From a checkpoint of a small contrastive audio-text model: text encoder norm layernorm, text encoder activation gelu.
Rows from block 3 of the audio encoder of a small contrastive audio-text model, named by matrix and row number. Rows with one number belong to one channel. Each number is 128 + 32 x the weight over its row's rms, rounded and kept within 0 to 255. All counts start at 0. Numbers have three digits each. After the name is the row's rms in percent of the matrix's.
After each channel's rows are labels from the 100 clips, of 14848, where the channel reaches its highest value: "loudest" is the band of the loudest frequency at the time of the peak. Only what is clearly more common there than usual is listed. The data: telephone keypad tones over noise or synthetic speech. In brackets: how many of the 100.
# convs0: first width-5 conv, stride 2 (encoder.blocks.3.convs.0.weight, 192x128x5, each kernel summed), inputs 0-63
# convs1: second width-5 conv (encoder.blocks.3.convs.1.weight, 192x192x5, transposed, each kernel summed), outputs 0-63

convs0.90 091:121130052112062170149075079089098139105110128090141125139118072071126132087123098141138153088150120112067155148143082090116102131087081118133107153111111071094105090122154066090168131191118142
convs1.90 095:104112142168137111127107127107068126125149094160172088169145128152230126101192070170093141217126126147106162161087099120131090095088095146132099155085171107169077122107154126167137115158114162
loudest: 500 to 1000 Hz (56)

convs0.92 101:153151151100125157143177071144095135169136125125122117157145078152101148065156094150135148144130117177135144166100154148102130160150148162093098160132141196120133129124241074089142121134105154
convs1.92 089:132070135146157114088156118117099024027129109155086132146127039102170078092144139089142164174068119147138118127118096065140144119127126147170145123067111090096128078142140135156124128109120080
loudest: 500 to 1000 Hz (58)

convs0.97 118:120155180162141098108146037104168183173115152127136118092146087117058130151129108143069141170123157171181079134125104148143079192073101156133104141119094151122124095117159130157219140119176111
convs1.97 099:129110096114156125062098122084196111142120170165131138087120115136132119142091100042126100192069146141109157121147088152092133143173122123137126148094139102106108091141125113189123120119126104
loudest: 500 to 1000 Hz (52); 1000 to 2000 Hz (46)

convs0.54 120:182157172095165098061109140139136156071093147118139181129148108132137083152202153141153150150094168194154154137130225152180107148104152100081144106142167118148179164089173110119136100173147165
convs1.54 112:112086084133103043159115138104109033116109116177106071082143151041109117096160145138170134104152158101142097114125116084158052124114116141107135137088075101179061096115104120104120095110146116
loudest: 1000 to 2000 Hz (50)

convs0.69 125:144118113129150107156073049089081196073152162099145162134122128104151059158146093096108116149124148191102095121121124109104143142131097126106102064137147097106200099103097064118065195157116079
convs1.69 115:152121118204121128055129108142001102173146083098122108131129121125123141092128069145098120142139154126101088095052144156077127120112074115127129125200139118125078125167079092108099135088095117
loudest: 250 to 500 Hz (36)

convs0.165 104:093158106157105114124135123131140112112113131091128149128143153130143072057174105096086160138161141132118072075106124110142104150162155161113143095126148097082139092126215077126144151100120067
convs1.165 099:061164127143182085108128102114119147103104130138097114088125100075181128126086103167119163096184119185158047146158143112056143132071179144167139116102125105117079170100174118115109103152113113
loudest: 1000 to 2000 Hz (50); 500 to 1000 Hz (46)

convs0.145 100:138157140039161171166145142144148136103132165165135193081103145130150109112124142162175176098144103044116061103092142126102118134124149156110066166122139111135129067111109121066104197132166149
convs1.145 100:170180144110157154101083119082066112141035100128144124106100098111151140099124121062102105100197089111131166148082140117134099109128119116100141206141136060174141144140159135116131124108129157
loudest: 1000 to 2000 Hz (68)

convs0.4 090:137120081177163117121123167175118108162118091182165135167139109140120157128064124066072062096131122120119169062159108103103127123127151158123120161203172130098097084094138129148138169125175111
convs1.4 086:168137168144099146124063192069057152118082135123109111137077071144144119155152124122195101129071128110182125125141123172150138175123121143105147123208106071145197115109129101127135120094097115
loudest: 500 to 1000 Hz (51); 1000 to 2000 Hz (49)

convs0.80 118:123104123173169121159115098158102162155139147121114102101162164122188159110113085145134177087120165123102088150164144105133130107109128140143086111088142111192090120133126112098083096145148064
convs1.80 108:114132093131087216144129102105104049198073073104171169122152117145059102095178175100125112101098125152121096152142101189155148153138128124067172144153100122126137212131133147086123084126114098
loudest: 1000 to 2000 Hz (55)